{"lr": 0.0032, "merge_dims": false, "adamw_lr_other_params": 0.0017, "final_lr_fraction": 0.05, "warmup_steps": 2000}
Rows from block 10, named by matrix and row number. Each number is 200 + 40 x the weight over its row's rms, rounded and kept within 0 to 999. All counts start at 0. After the name is the row's rms in percent of the matrix's.
# pw: pointwise conv (model.blocks.10.pw.weight, 192x192x1x1), inputs 96-191
pw.7,093,218,181,137,168,237,180,187,229,178,189,181,107,218,193,181,125,231,210,212,192,179,199,178,273,250,266,197,156,210,255,243,279,213,172,219,196,245,282,123,227,185,136,260,157,234,204,330,168,186,188,203,214,140,224,226,218,248,208,215,193,178,200,268,140,177,174,179,232,166,305,185,241,193,174,169,139,157,154,224,213,237,263,249,153,232,197,236,264,232,202,85,228,148,145,141,206
pw.8,098,152,231,143,246,309,224,136,186,265,164,225,216,249,170,213,198,178,224,224,245,247,182,219,300,215,219,167,278,235,193,138,147,284,243,217,220,171,171,213,185,200,153,204,288,169,209,166,215,228,172,211,175,220,150,161,116,220,205,187,175,197,209,171,235,213,171,233,272,216,125,243,171,205,194,238,184,159,222,176,178,107,158,166,244,223,189,184,232,194,183,243,256,221,159,285,224
pw.9,080,168,256,155,179,170,244,249,173,211,193,196,244,218,153,139,227,225,229,266,186,182,208,208,214,240,313,207,185,203,223,252,155,144,237,240,209,194,211,196,212,240,192,185,202,88,221,201,257,217,285,204,206,242,159,187,132,242,196,177,157,206,208,239,210,234,245,216,232,218,207,179,275,233,134,220,161,201,192,159,206,189,205,173,221,248,222,226,144,235,197,188,140,214,172,272,172
pw.10,109,195,159,225,287,190,146,141,207,249,160,182,170,199,163,184,212,197,214,208,176,191,182,201,177,203,160,253,218,179,171,152,243,220,253,189,109,226,170,177,224,186,161,172,204,125,198,178,249,216,122,236,189,174,134,129,249,160,144,144,135,139,194,187,137,223,180,174,155,187,183,185,233,186,205,197,239,153,240,217,265,254,160,160,178,189,254,188,181,226,298,169,201,217,250,183,162
pw.11,088,186,259,212,197,201,108,159,173,169,243,142,209,212,240,218,169,202,213,179,215,204,209,210,267,198,127,179,186,212,213,227,218,250,208,211,264,254,264,147,211,264,154,146,185,111,175,199,204,244,216,210,190,246,219,188,209,141,247,159,221,261,140,297,201,152,197,190,207,136,235,203,227,194,208,221,216,149,177,118,174,219,228,213,218,239,184,216,181,132,160,148,305,205,188,150,227
pw.12,092,150,212,227,166,186,206,218,196,228,213,115,169,251,184,220,153,209,206,158,204,204,204,191,199,185,132,217,158,206,198,160,211,186,223,184,202,139,202,191,198,229,218,190,266,207,153,213,153,228,191,171,234,221,208,197,227,179,232,184,160,177,142,187,183,289,154,176,288,221,248,201,182,164,242,249,227,218,218,205,201,180,152,241,211,251,203,235,165,196,148,207,276,207,196,189,137
pw.13,101,177,191,211,185,181,248,255,188,245,183,164,217,174,242,143,248,230,202,209,320,215,224,212,156,156,291,173,236,147,203,165,214,178,255,161,219,202,252,197,186,196,169,195,184,201,197,238,164,256,256,234,295,201,156,242,211,146,202,192,200,176,179,158,240,79,165,232,152,219,254,154,230,194,214,262,239,190,153,271,226,161,166,191,141,246,160,175,219,164,233,226,198,214,168,203,263
pw.14,101,197,248,220,133,214,200,179,241,172,186,150,184,220,215,239,195,227,224,258,182,234,189,200,174,178,214,193,200,127,251,194,196,173,160,159,200,149,116,195,249,190,255,154,158,181,129,209,216,156,273,200,202,228,199,266,251,94,157,153,174,158,113,204,206,243,187,171,279,170,144,269,224,189,197,248,178,157,193,210,181,193,184,140,253,126,216,233,225,168,183,161,164,232,151,157,212
pw.15,106,162,249,181,197,182,201,267,247,248,121,233,143,205,185,163,232,204,215,219,226,217,114,211,270,181,161,103,172,154,228,167,218,186,197,194,189,167,229,211,214,200,195,177,171,234,169,155,134,274,240,217,172,165,162,230,224,167,170,189,159,185,122,211,239,218,168,228,228,204,204,265,157,175,262,190,272,244,156,293,219,210,219,210,83,195,165,196,145,195,129,147,280,247,165,155,210
pw.17,098,195,224,225,168,202,174,271,267,186,166,247,237,211,152,186,243,169,179,179,162,204,216,193,218,220,186,185,125,203,262,227,189,198,222,149,189,221,235,212,237,225,254,242,244,134,212,227,131,229,183,191,275,208,226,170,186,238,232,246,231,163,189,188,263,146,173,208,145,209,182,201,247,241,190,167,271,149,263,278,268,206,225,218,217,174,277,259,186,194,223,164,208,194,198,210,140
pw.18,090,301,265,274,213,219,274,192,171,209,193,132,252,150,172,251,187,226,181,142,300,139,185,185,179,216,207,213,236,247,229,205,157,254,230,205,161,265,311,165,202,240,200,168,200,160,152,141,144,203,245,216,117,225,172,167,191,239,207,245,222,192,206,217,208,146,272,212,224,142,238,216,231,263,241,183,256,175,141,249,202,212,214,156,172,223,183,204,153,156,175,188,170,120,140,156,264
pw.19,101,306,118,232,236,268,249,204,168,211,229,179,240,231,215,206,139,227,109,175,205,123,200,210,197,223,225,194,165,219,180,191,164,188,166,203,225,160,185,171,267,233,249,170,200,193,215,167,224,275,210,148,194,190,275,283,271,167,135,190,183,157,139,242,231,207,164,151,247,207,176,239,189,204,228,151,241,127,188,177,156,166,159,231,193,162,219,211,230,141,244,236,244,252,189,184,144
pw.21,091,188,223,145,164,153,198,210,102,174,250,142,217,221,160,159,219,220,216,196,262,213,190,183,185,254,206,208,216,199,243,155,211,208,265,211,195,258,175,141,242,255,203,204,174,165,299,144,141,257,179,133,130,197,194,245,200,192,176,217,148,174,159,189,234,218,193,185,117,223,197,154,148,253,228,178,179,142,129,218,100,140,176,173,143,217,218,195,212,293,210,159,152,199,187,170,163
pw.23,102,206,155,214,110,147,217,194,153,232,222,198,199,192,174,195,179,179,194,180,136,163,219,169,255,250,206,229,148,228,210,229,178,222,240,230,134,160,218,208,268,218,163,201,167,188,234,197,210,202,175,212,166,248,196,230,292,240,129,186,242,248,167,179,201,257,143,210,230,154,172,249,226,174,145,218,168,263,290,151,201,144,294,211,201,124,188,198,145,178,140,172,226,248,214,205,220
pw.24,094,170,170,251,294,248,207,172,140,242,164,156,192,226,201,222,182,145,199,244,201,190,189,156,248,206,193,164,190,179,200,139,242,119,167,223,212,161,204,213,217,156,203,192,214,222,179,214,200,201,211,201,177,237,227,207,154,186,201,286,134,253,202,211,153,183,189,146,173,226,180,234,213,242,192,212,183,266,210,282,141,221,158,179,130,237,187,207,201,153,215,125,178,178,176,287,259
pw.25,094,237,109,181,172,229,235,218,194,251,246,225,203,231,218,168,191,219,268,197,246,185,194,185,179,225,154,262,209,179,232,134,117,194,221,189,197,186,147,190,175,278,163,210,189,169,193,218,184,210,230,173,242,193,231,191,216,248,178,233,219,232,187,205,166,243,161,278,238,242,171,297,194,235,152,217,168,196,208,155,227,212,179,218,179,167,208,171,198,127,192,228,257,256,174,203,179
pw.26,110,139,120,171,225,175,184,211,186,258,291,234,221,187,213,175,235,178,238,217,222,243,128,196,140,214,165,274,174,151,188,265,180,205,152,154,296,181,201,188,165,192,158,235,188,197,171,277,157,152,167,176,248,221,207,226,133,201,211,126,211,320,179,203,221,221,305,231,204,267,170,218,166,221,196,196,169,197,179,179,216,153,235,245,182,177,238,271,153,138,225,196,253,202,202,190,185
pw.27,108,154,228,216,139,262,204,214,171,247,197,199,135,231,160,117,254,212,230,140,173,216,226,222,191,306,153,192,253,169,193,203,156,135,183,226,151,174,328,165,178,279,213,172,171,165,247,274,155,205,168,223,107,192,157,174,196,216,208,166,174,163,197,139,162,174,215,138,225,196,225,192,235,174,182,243,151,287,237,167,84,176,150,237,237,220,191,208,165,150,171,203,148,183,280,191,156
pw.28,096,211,184,278,188,229,174,184,245,166,187,186,209,145,204,188,231,183,174,153,253,237,217,207,205,206,176,156,244,220,205,311,208,144,243,153,183,237,260,199,234,145,161,206,280,154,185,168,202,152,161,209,168,224,219,137,131,216,249,149,154,273,221,205,214,239,164,163,207,108,202,204,183,255,180,225,150,158,140,216,182,119,206,286,246,244,174,206,267,187,162,114,201,245,191,333,209
pw.29,112,239,222,132,224,228,223,226,176,243,132,194,269,222,226,153,248,198,223,267,219,185,149,194,177,268,210,237,106,165,197,205,210,198,121,241,234,240,179,217,177,220,150,250,178,205,225,231,212,138,185,280,187,144,229,161,231,174,178,159,170,142,206,137,279,235,225,215,136,240,148,241,220,250,166,234,200,177,125,176,190,169,188,217,179,207,252,177,189,168,222,205,158,185,193,192,159
pw.30,102,219,206,189,190,169,159,180,318,185,249,265,215,161,166,223,178,207,179,167,164,170,155,193,300,256,177,178,171,253,165,137,271,232,171,172,176,238,215,184,161,251,250,185,174,262,217,243,160,222,199,186,211,233,134,160,141,181,182,192,162,190,190,175,203,195,154,181,211,171,279,155,164,208,237,179,194,138,226,192,180,295,211,261,222,151,182,158,156,192,166,173,200,200,209,175,187
pw.32,103,201,162,193,162,195,188,215,186,222,296,178,226,252,148,209,198,221,212,227,174,173,154,178,181,164,250,145,205,155,187,184,199,181,160,147,273,208,221,212,185,184,222,203,154,183,200,164,186,212,179,174,194,174,184,168,241,222,229,139,208,132,206,170,165,188,202,235,217,231,176,245,214,196,210,168,201,217,203,165,222,167,170,169,178,198,190,193,135,215,235,188,164,235,243,273,210
pw.34,098,177,162,132,211,209,203,171,162,248,216,170,160,198,202,202,198,229,206,233,255,137,240,239,229,202,127,199,170,172,186,186,216,207,187,184,194,213,269,223,230,150,171,170,147,184,255,184,211,211,175,174,196,167,204,207,250,130,210,243,227,142,250,150,235,222,225,151,264,230,186,192,151,184,164,195,234,213,174,167,267,234,237,213,192,126,225,161,169,293,225,139,178,151,179,229,162
pw.35,115,185,164,250,203,223,167,131,113,192,189,185,238,172,286,181,264,198,301,162,224,189,175,176,246,173,230,235,178,169,150,131,270,187,191,209,266,227,170,215,196,236,158,208,184,229,217,197,195,236,243,247,144,251,167,152,203,139,203,249,220,358,167,183,168,183,170,161,254,247,187,178,240,209,232,153,224,162,265,171,219,195,237,161,218,187,181,205,166,209,166,213,206,83,172,241,120
pw.36,093,167,105,131,195,212,247,214,191,165,170,246,234,199,224,175,205,193,234,249,117,168,186,205,192,249,185,211,179,220,236,131,197,162,239,202,189,176,212,221,190,284,209,279,242,190,204,201,273,245,260,213,247,139,193,186,177,182,222,219,159,238,206,204,193,68,179,139,218,268,138,218,179,209,236,269,154,133,194,194,204,161,244,205,191,242,219,188,161,200,132,205,217,182,163,171,103
pw.37,087,177,187,187,222,197,200,225,236,136,316,182,170,261,149,162,180,215,220,251,163,184,211,220,212,154,234,148,199,238,177,161,174,268,210,214,173,161,195,220,207,151,158,160,229,165,254,208,225,154,199,117,194,153,200,291,162,236,120,171,173,175,205,210,214,198,160,150,161,204,234,297,243,270,196,159,120,191,149,225,253,259,152,169,206,133,212,207,180,253,144,207,252,221,200,165,234
pw.39,102,162,183,176,251,256,176,173,250,206,232,166,156,182,227,172,236,190,289,210,231,295,199,105,190,238,165,184,158,152,207,168,153,212,196,193,264,209,201,133,198,211,209,208,196,158,224,190,105,308,205,245,183,194,214,235,148,211,218,265,228,273,159,216,172,243,235,221,280,289,176,186,197,207,220,181,223,206,137,196,198,203,207,190,191,213,212,199,149,177,185,195,200,194,128,221,243
pw.40,094,141,162,246,184,91,224,264,262,177,180,237,195,181,245,259,219,204,157,209,225,209,221,216,186,197,164,187,219,183,181,164,236,175,181,262,257,288,159,251,167,199,202,145,199,213,239,187,192,169,181,213,235,201,220,230,192,178,219,135,268,237,244,210,263,173,286,185,140,156,264,168,210,167,160,198,244,220,156,285,215,250,255,175,209,135,243,251,251,244,240,205,238,169,183,237,198
pw.41,091,197,191,234,99,179,160,231,260,164,172,212,239,219,198,180,196,218,239,240,172,179,233,180,240,200,216,158,242,254,197,217,183,246,142,157,193,232,190,253,164,159,243,185,269,186,192,263,275,124,185,214,169,220,187,257,80,160,213,159,192,237,150,135,155,222,268,175,162,177,216,196,174,175,123,175,225,211,153,184,236,157,185,181,115,232,222,268,184,251,202,226,193,229,216,214,176
pw.42,088,146,176,233,154,173,161,212,176,219,159,151,163,173,168,183,207,132,298,172,160,189,205,267,177,183,195,215,162,163,226,202,103,234,188,222,210,245,188,175,254,176,116,144,186,164,251,241,151,207,191,253,231,187,263,180,228,220,258,267,226,195,248,179,224,221,186,223,238,197,250,199,173,194,176,185,234,259,249,201,277,238,193,161,183,144,214,196,147,188,174,228,188,166,188,205,134
pw.43,100,178,203,176,118,138,225,211,160,193,169,179,241,189,179,212,192,201,187,165,182,292,136,231,208,184,242,225,164,133,165,145,235,229,190,182,179,149,209,158,213,273,216,222,229,247,195,245,129,188,238,248,141,212,111,135,166,228,230,187,169,161,167,160,159,199,147,234,217,182,153,216,202,151,297,234,258,162,262,207,228,243,223,181,196,181,174,197,190,171,168,186,204,200,203,196,236
pw.44,094,267,150,132,200,278,208,209,260,196,198,241,187,213,165,244,111,230,205,194,237,189,182,151,181,224,211,166,155,196,210,141,198,197,206,183,218,201,186,146,166,247,155,189,227,212,260,243,171,204,128,147,208,228,182,241,202,245,97,186,154,146,229,169,260,111,214,210,164,189,207,207,302,114,197,304,152,187,238,243,221,245,158,245,185,212,179,138,245,232,204,159,169,237,189,194,273
pw.45,099,221,194,245,160,111,151,222,241,207,239,209,184,181,235,212,249,238,305,218,220,200,186,164,131,270,288,226,183,212,190,233,132,195,199,204,120,182,198,162,213,207,204,180,152,193,237,301,218,181,228,270,160,201,161,235,227,215,221,133,233,196,236,162,233,171,214,210,166,211,183,183,242,219,230,142,191,285,193,161,157,180,123,232,221,198,232,275,164,154,140,274,173,153,140,291,208
pw.46,104,215,150,155,200,190,197,212,142,171,239,201,215,212,93,236,113,239,241,230,157,208,208,235,231,157,176,201,170,205,186,205,173,200,190,272,223,233,215,185,166,164,202,227,181,209,173,155,193,190,173,172,146,178,146,196,183,231,238,216,139,239,194,242,161,217,170,136,187,226,234,222,213,175,208,314,199,202,203,176,143,195,244,181,246,246,224,187,193,187,211,168,170,241,162,171,131
pw.47,098,205,166,241,184,216,181,251,242,158,156,125,238,192,165,174,242,248,182,245,234,215,227,212,173,184,174,200,143,179,164,233,248,192,217,139,174,208,166,205,191,199,175,162,172,236,226,273,224,207,321,268,210,219,234,102,123,186,182,169,207,197,195,196,184,177,243,154,191,165,213,154,153,287,153,203,193,208,173,172,121,216,119,207,248,169,267,216,206,220,213,173,192,153,168,248,157
pw.48,100,223,254,185,250,141,255,166,179,226,198,250,220,181,144,152,227,196,162,177,143,205,222,200,107,272,177,187,201,227,226,221,297,201,194,201,141,240,169,248,233,173,268,203,137,235,230,164,216,110,179,215,192,179,240,255,254,244,112,204,175,174,214,184,201,248,190,259,233,151,223,235,204,173,176,161,209,216,292,233,257,201,174,143,258,176,165,220,215,155,134,200,228,193,220,205,289
pw.49,102,144,202,233,176,219,203,265,182,215,250,173,207,215,211,234,296,213,150,165,200,153,184,225,163,196,225,203,128,183,168,241,203,236,220,195,230,260,284,185,154,204,237,190,176,243,198,153,213,232,193,289,173,187,229,248,157,209,175,189,117,227,273,279,248,163,174,207,238,233,155,207,208,247,166,211,216,181,211,195,183,166,141,217,161,239,205,180,206,227,218,236,211,161,305,186,252
pw.50,101,244,274,203,169,279,239,220,268,272,223,236,234,193,177,257,186,231,166,223,224,194,187,141,217,191,182,181,168,242,201,237,165,183,222,189,177,303,175,138,275,219,174,160,259,255,216,215,162,174,245,208,175,212,148,174,207,143,168,142,189,189,197,176,161,213,211,203,157,104,246,233,204,179,233,136,74,208,234,259,175,229,227,151,189,141,248,162,185,230,214,192,263,209,196,152,177
pw.51,099,180,196,175,171,196,296,159,225,202,221,221,164,207,135,132,116,162,235,158,186,221,159,182,213,168,194,195,268,217,194,179,158,151,196,226,177,208,204,148,226,185,283,174,169,142,196,246,180,163,184,180,211,222,188,282,159,253,212,279,167,178,315,239,289,208,182,215,216,191,206,120,271,240,271,167,188,227,191,168,264,180,212,227,210,220,242,200,180,247,191,197,171,232,156,198,157
pw.52,107,247,227,196,175,218,184,223,190,142,201,128,189,149,149,184,163,232,153,148,245,246,203,256,215,226,179,243,194,207,153,138,179,286,238,183,215,185,165,172,141,208,224,248,175,191,185,159,218,160,190,187,189,240,226,152,222,226,226,140,165,136,201,284,170,244,241,164,172,174,216,127,244,207,194,190,218,172,252,136,192,199,215,234,119,157,106,201,154,253,256,214,142,137,191,169,169
pw.53,101,271,118,237,141,181,242,160,158,192,151,221,213,141,235,216,219,170,171,182,210,191,238,217,160,132,195,184,203,251,221,214,221,208,199,202,126,221,251,212,142,184,167,291,236,176,219,181,245,156,168,137,254,193,203,219,201,208,162,224,225,268,204,155,179,210,165,129,203,203,181,155,230,194,152,165,139,109,117,194,252,206,223,213,200,150,219,257,224,205,142,191,164,231,168,235,168
pw.55,084,209,254,175,256,201,187,214,210,143,194,213,180,200,237,207,189,247,173,247,241,219,171,274,233,267,205,245,177,217,166,186,155,148,225,179,204,214,216,160,169,221,179,224,211,147,215,239,218,217,181,261,292,117,249,215,225,183,172,215,215,200,261,128,186,209,229,208,222,207,288,172,200,225,209,199,163,174,108,58,187,246,215,180,207,193,226,194,176,268,170,217,153,185,173,187,210
pw.56,107,191,257,192,170,163,161,187,217,192,291,232,269,206,260,256,173,258,132,241,159,264,220,236,162,201,330,181,165,211,217,221,241,183,227,246,195,223,169,216,246,165,250,203,190,173,210,231,215,166,228,164,185,211,197,172,173,206,205,252,352,187,191,222,141,197,222,226,224,125,320,222,272,181,150,171,130,182,171,165,160,153,179,201,205,185,147,233,179,192,200,149,210,243,172,199,288
pw.57,110,188,181,190,166,223,229,228,204,134,152,318,179,260,171,189,135,181,196,207,181,192,211,184,206,197,159,187,233,184,221,145,167,209,188,202,243,253,197,195,221,188,191,214,157,226,213,193,269,192,202,215,202,189,158,289,164,184,153,159,170,199,196,215,209,213,243,266,185,209,221,235,245,157,222,210,154,208,167,186,213,96,129,200,187,216,178,249,178,203,188,216,162,122,253,220,166
pw.58,094,225,195,257,132,235,188,165,163,219,172,180,236,261,212,218,191,217,149,218,141,155,188,249,224,206,204,153,161,203,257,198,234,166,220,192,184,193,193,219,205,191,185,215,159,196,188,234,246,224,243,175,227,187,209,146,228,218,316,143,155,237,176,251,188,290,187,197,206,201,165,232,130,164,303,144,244,154,292,200,220,271,172,221,202,160,181,211,176,214,194,318,162,232,156,188,276
pw.59,111,213,237,173,156,168,157,179,312,225,362,151,179,160,238,220,172,192,241,242,217,206,191,251,134,236,136,187,199,232,217,201,193,219,188,154,151,212,152,183,198,168,187,234,166,189,215,170,264,189,213,225,180,176,212,167,190,240,185,162,232,250,249,207,142,173,190,167,133,155,162,243,161,201,190,157,217,188,239,182,232,209,167,196,166,162,192,218,197,200,262,218,196,200,215,329,192
pw.60,103,183,190,122,229,127,153,241,187,213,159,138,201,156,158,148,179,174,213,203,217,298,160,195,158,210,291,179,205,155,195,240,193,206,225,227,175,178,209,208,161,197,159,257,218,192,194,267,178,189,253,207,159,192,164,154,197,150,101,281,141,170,235,201,187,264,157,178,191,164,172,154,148,244,234,206,169,237,235,228,199,178,179,205,240,286,174,212,248,227,224,250,262,163,238,157,235
pw.61,101,196,145,167,206,170,228,163,229,217,230,255,197,194,221,175,259,203,180,246,173,151,133,233,156,210,202,176,129,181,186,211,196,179,189,207,201,284,158,278,202,207,198,233,205,168,162,192,186,121,133,249,172,182,231,161,128,154,153,225,115,215,228,154,168,211,173,246,173,152,212,243,164,217,197,144,146,224,213,132,146,146,196,129,187,180,216,166,203,178,216,167,275,175,131,273,127
pw.62,095,256,243,186,179,227,210,203,168,233,114,167,218,232,179,156,243,240,216,273,158,199,178,155,202,86,234,210,173,232,180,162,162,187,176,179,229,222,127,92,240,298,185,245,215,210,222,150,113,158,159,226,174,219,139,202,160,191,203,188,179,151,220,245,220,159,169,183,235,193,187,190,240,213,225,234,152,217,255,202,139,142,186,200,223,187,209,250,106,183,237,283,176,190,236,144,167
pw.63,107,269,305,150,236,166,277,171,219,156,206,171,216,155,216,137,184,238,225,180,220,167,242,221,184,296,138,230,178,152,129,170,139,199,199,216,189,208,215,132,238,179,174,192,178,197,304,98,233,208,277,230,182,273,245,165,225,187,326,165,231,182,185,245,165,191,172,243,231,216,176,242,194,224,190,192,220,242,166,223,192,217,261,203,163,197,173,145,120,183,226,238,188,203,216,197,311
pw.64,110,246,191,258,141,257,184,198,238,195,222,215,222,215,285,192,253,207,164,221,170,142,203,161,246,223,211,192,204,151,202,196,207,152,255,236,217,216,245,153,225,303,304,201,172,221,255,244,171,189,205,254,196,212,240,171,265,208,273,164,293,180,226,236,207,253,138,183,171,232,275,204,192,153,224,197,226,45,193,231,202,85,202,150,204,196,206,184,131,183,157,240,197,214,131,176,285
pw.65,092,177,154,132,140,166,171,181,140,312,109,142,230,198,217,195,135,262,146,132,213,242,141,197,196,184,173,223,171,131,147,205,265,243,239,224,221,237,181,189,208,221,229,225,173,202,178,220,156,170,197,211,176,240,226,287,235,200,154,197,162,246,214,215,204,226,205,167,247,136,210,176,204,192,213,229,250,174,229,201,228,329,261,201,185,219,164,146,205,201,159,282,217,155,174,233,195
pw.66,083,130,257,197,210,246,177,219,224,195,230,254,216,163,207,202,190,192,144,154,312,287,233,223,170,195,185,158,189,196,181,162,230,195,121,259,227,222,222,212,222,231,135,245,180,205,267,235,210,231,257,164,191,202,213,151,159,185,222,136,147,191,148,253,212,193,230,288,227,197,233,215,183,198,192,251,139,154,154,146,170,161,105,210,250,203,267,261,188,153,162,202,170,178,193,242,260
pw.68,100,185,179,209,181,268,139,225,158,178,216,227,247,197,235,204,194,140,262,226,213,201,173,146,199,241,280,191,182,210,258,202,180,210,221,210,184,204,209,151,236,224,188,153,190,154,154,193,173,189,179,231,248,165,196,217,263,129,178,298,151,251,177,208,175,185,196,193,270,248,208,186,219,262,239,132,207,194,216,185,248,204,108,211,194,249,221,234,259,160,205,196,226,187,190,246,155
pw.69,105,163,199,242,173,196,206,208,118,236,184,164,161,262,193,221,199,196,179,192,211,192,140,203,161,202,191,232,219,155,187,185,185,155,175,179,185,206,203,156,255,187,243,139,283,165,210,156,141,185,268,111,203,189,229,247,123,268,161,246,219,189,140,139,233,162,196,187,221,153,158,287,133,156,255,158,254,186,129,218,254,173,271,190,273,226,282,224,185,200,216,290,183,130,231,174,258
pw.70,094,253,184,165,274,192,163,174,222,217,181,174,233,206,188,218,257,200,153,244,152,227,128,237,127,268,212,190,260,196,196,178,186,189,215,147,243,254,180,123,172,174,170,226,128,218,198,158,200,217,253,108,191,135,185,245,218,227,207,144,231,220,242,241,177,205,212,176,204,207,243,263,173,176,204,171,187,211,226,159,164,174,165,167,254,245,219,257,182,211,269,113,140,181,188,191,275
pw.71,099,182,219,210,161,180,230,187,223,151,166,220,165,173,231,236,198,194,205,196,208,188,183,168,158,200,224,201,236,207,152,162,269,147,210,125,205,199,146,162,162,222,173,197,214,190,162,173,143,184,205,271,215,214,252,153,117,195,255,170,148,167,142,193,254,105,230,132,249,212,178,195,244,201,192,174,210,114,268,176,203,223,286,111,224,191,180,193,218,232,189,154,188,113,156,160,243
pw.72,098,217,111,243,169,182,104,191,225,169,174,109,170,207,194,204,162,221,174,182,153,228,178,127,176,250,244,278,202,133,245,228,219,174,184,139,202,190,152,255,180,234,215,224,261,223,181,210,210,190,171,281,222,243,192,235,153,207,224,149,233,251,208,187,147,141,119,231,210,189,226,190,206,254,190,260,156,255,161,187,186,203,243,219,184,208,183,152,218,164,189,237,149,180,178,252,229
pw.73,085,216,174,241,101,208,176,130,144,211,163,245,227,179,273,217,179,197,224,146,186,242,235,235,180,255,187,170,206,277,256,229,262,154,112,239,176,294,206,183,269,269,242,203,218,180,179,130,250,194,223,250,129,204,173,139,162,203,240,230,202,230,213,185,210,197,189,195,168,182,237,185,192,145,224,258,191,224,231,193,210,238,235,152,231,212,142,247,243,233,232,203,186,180,148,194,214
pw.74,089,149,200,225,239,149,186,278,174,196,153,247,235,228,253,234,256,208,189,223,245,185,159,215,184,256,213,197,160,327,220,167,177,171,215,158,178,183,176,231,262,224,231,216,176,178,215,215,207,246,196,144,254,182,247,125,261,156,201,227,202,233,193,182,222,127,307,216,139,208,160,247,193,228,223,200,179,250,134,183,126,208,212,178,218,246,264,163,195,210,176,223,186,239,128,238,231
pw.75,095,187,259,228,202,203,139,224,199,174,167,231,286,173,213,287,202,232,161,189,210,232,176,230,131,201,199,253,198,246,142,170,141,180,184,225,163,207,196,261,229,207,188,157,176,252,164,197,236,137,219,195,205,235,204,157,154,63,193,241,181,104,226,259,203,281,199,262,184,178,191,235,215,274,199,161,156,148,163,197,173,209,171,239,245,166,180,289,222,248,162,146,218,166,169,252,182
pw.76,102,178,214,108,119,215,246,194,150,200,282,222,186,231,93,155,191,246,198,254,216,130,186,240,218,138,236,182,220,140,224,221,235,212,204,237,142,214,170,141,191,181,170,222,170,148,203,190,209,220,150,230,208,213,168,186,214,186,222,203,180,267,195,265,177,242,206,273,188,209,206,169,209,230,213,175,171,304,216,167,197,170,212,284,207,185,212,258,84,200,177,141,243,173,191,216,219
pw.78,101,158,183,137,244,174,285,225,194,187,200,190,178,213,327,228,228,191,200,185,181,168,204,259,200,194,281,198,234,232,205,178,215,194,263,208,245,201,228,203,168,210,141,275,186,138,197,229,141,229,199,170,137,211,216,238,196,208,69,204,193,214,134,233,280,204,216,264,279,182,185,247,181,185,178,154,251,173,122,218,190,243,203,254,181,167,236,225,191,194,216,140,245,221,115,258,144
pw.79,113,194,227,150,226,229,149,209,192,164,148,246,176,150,194,128,184,215,161,167,186,237,199,198,179,176,177,207,224,244,248,207,191,180,223,153,129,156,195,185,219,147,138,292,248,153,180,202,164,204,173,154,266,152,215,192,178,182,171,280,248,225,219,184,208,168,138,180,187,202,194,161,172,172,203,217,181,206,188,191,208,222,158,234,185,220,208,229,175,178,262,263,228,221,140,138,162
pw.80,093,212,163,280,156,271,167,215,231,201,285,127,194,161,122,194,169,158,179,199,192,204,233,255,189,200,192,185,228,177,187,207,180,263,137,177,110,222,177,247,199,155,222,166,141,195,155,175,204,161,211,205,222,217,233,195,135,195,215,214,189,169,285,245,159,259,198,235,212,228,292,160,179,174,297,254,184,180,239,171,173,227,172,202,176,153,232,263,234,196,111,165,216,224,208,160,193
pw.81,097,190,204,244,165,155,190,145,274,140,166,165,161,182,170,235,165,190,196,172,177,222,152,182,262,201,197,126,172,252,190,173,288,193,263,157,173,246,218,202,194,243,193,165,224,211,262,225,182,212,208,171,239,283,206,263,292,166,186,229,260,255,93,314,240,232,208,160,228,244,186,140,179,172,223,234,191,131,202,229,156,142,216,199,239,228,245,226,140,199,230,194,165,178,209,219,191
pw.82,089,210,121,167,182,193,230,271,208,221,180,169,197,135,196,247,217,164,257,234,177,205,127,245,266,132,192,180,170,158,178,235,154,163,182,203,251,181,178,183,210,199,171,200,226,245,245,194,64,198,197,130,294,214,228,237,156,213,140,227,155,180,195,188,257,200,205,209,138,171,244,174,177,162,199,169,226,133,221,216,190,206,193,205,240,211,190,238,223,232,121,223,250,223,224,238,241
pw.84,089,222,228,165,278,166,240,167,232,211,233,188,160,166,269,267,162,233,179,194,215,220,234,292,198,179,143,195,220,198,194,182,200,174,219,228,184,126,153,153,200,222,231,227,272,198,204,156,148,114,201,219,242,169,269,260,138,119,219,113,214,182,202,191,228,203,231,172,202,192,273,203,132,228,149,115,192,158,184,241,187,151,187,303,206,178,233,166,178,210,141,160,212,176,158,258,221
pw.85,102,293,113,162,156,150,221,189,158,235,180,200,196,238,173,156,197,211,152,180,249,212,148,253,188,130,199,184,126,198,195,180,177,160,215,269,217,214,202,100,264,269,340,236,313,259,140,241,223,192,268,167,221,195,217,255,171,176,228,291,246,309,196,180,205,232,191,218,243,251,251,177,204,194,177,172,216,204,224,203,155,114,164,164,223,176,180,231,141,225,239,192,285,179,232,152,188
pw.86,100,160,221,196,254,197,243,229,171,141,204,191,167,138,123,196,257,195,205,212,218,157,214,177,268,249,253,181,205,174,214,195,156,199,226,178,270,180,176,156,200,199,202,223,188,180,176,161,201,152,183,206,240,257,257,243,167,183,120,242,211,173,230,209,193,94,214,156,104,250,189,194,126,224,137,161,234,181,214,166,142,173,145,175,165,266,208,200,223,275,226,173,290,177,206,268,269
pw.87,095,250,204,269,186,222,260,210,217,248,189,198,193,191,189,224,198,209,243,228,195,149,179,256,159,129,291,223,210,201,156,184,215,166,189,214,169,244,139,206,161,187,260,251,268,157,205,185,211,179,196,135,238,172,271,221,146,194,201,214,166,170,261,212,176,139,162,236,239,243,184,156,177,152,200,229,169,197,164,218,202,221,181,246,177,185,174,239,123,233,182,175,125,210,119,227,184
pw.88,096,167,148,109,192,182,163,179,271,181,261,202,203,187,223,249,192,224,246,290,225,237,129,138,192,228,156,212,152,169,203,152,244,185,255,224,181,160,229,184,214,234,211,232,218,248,227,198,219,215,158,198,249,256,225,181,246,282,237,173,157,264,208,192,277,154,155,211,184,213,161,169,367,188,207,273,225,187,226,272,257,169,185,170,165,177,194,149,302,195,159,115,239,183,232,247,220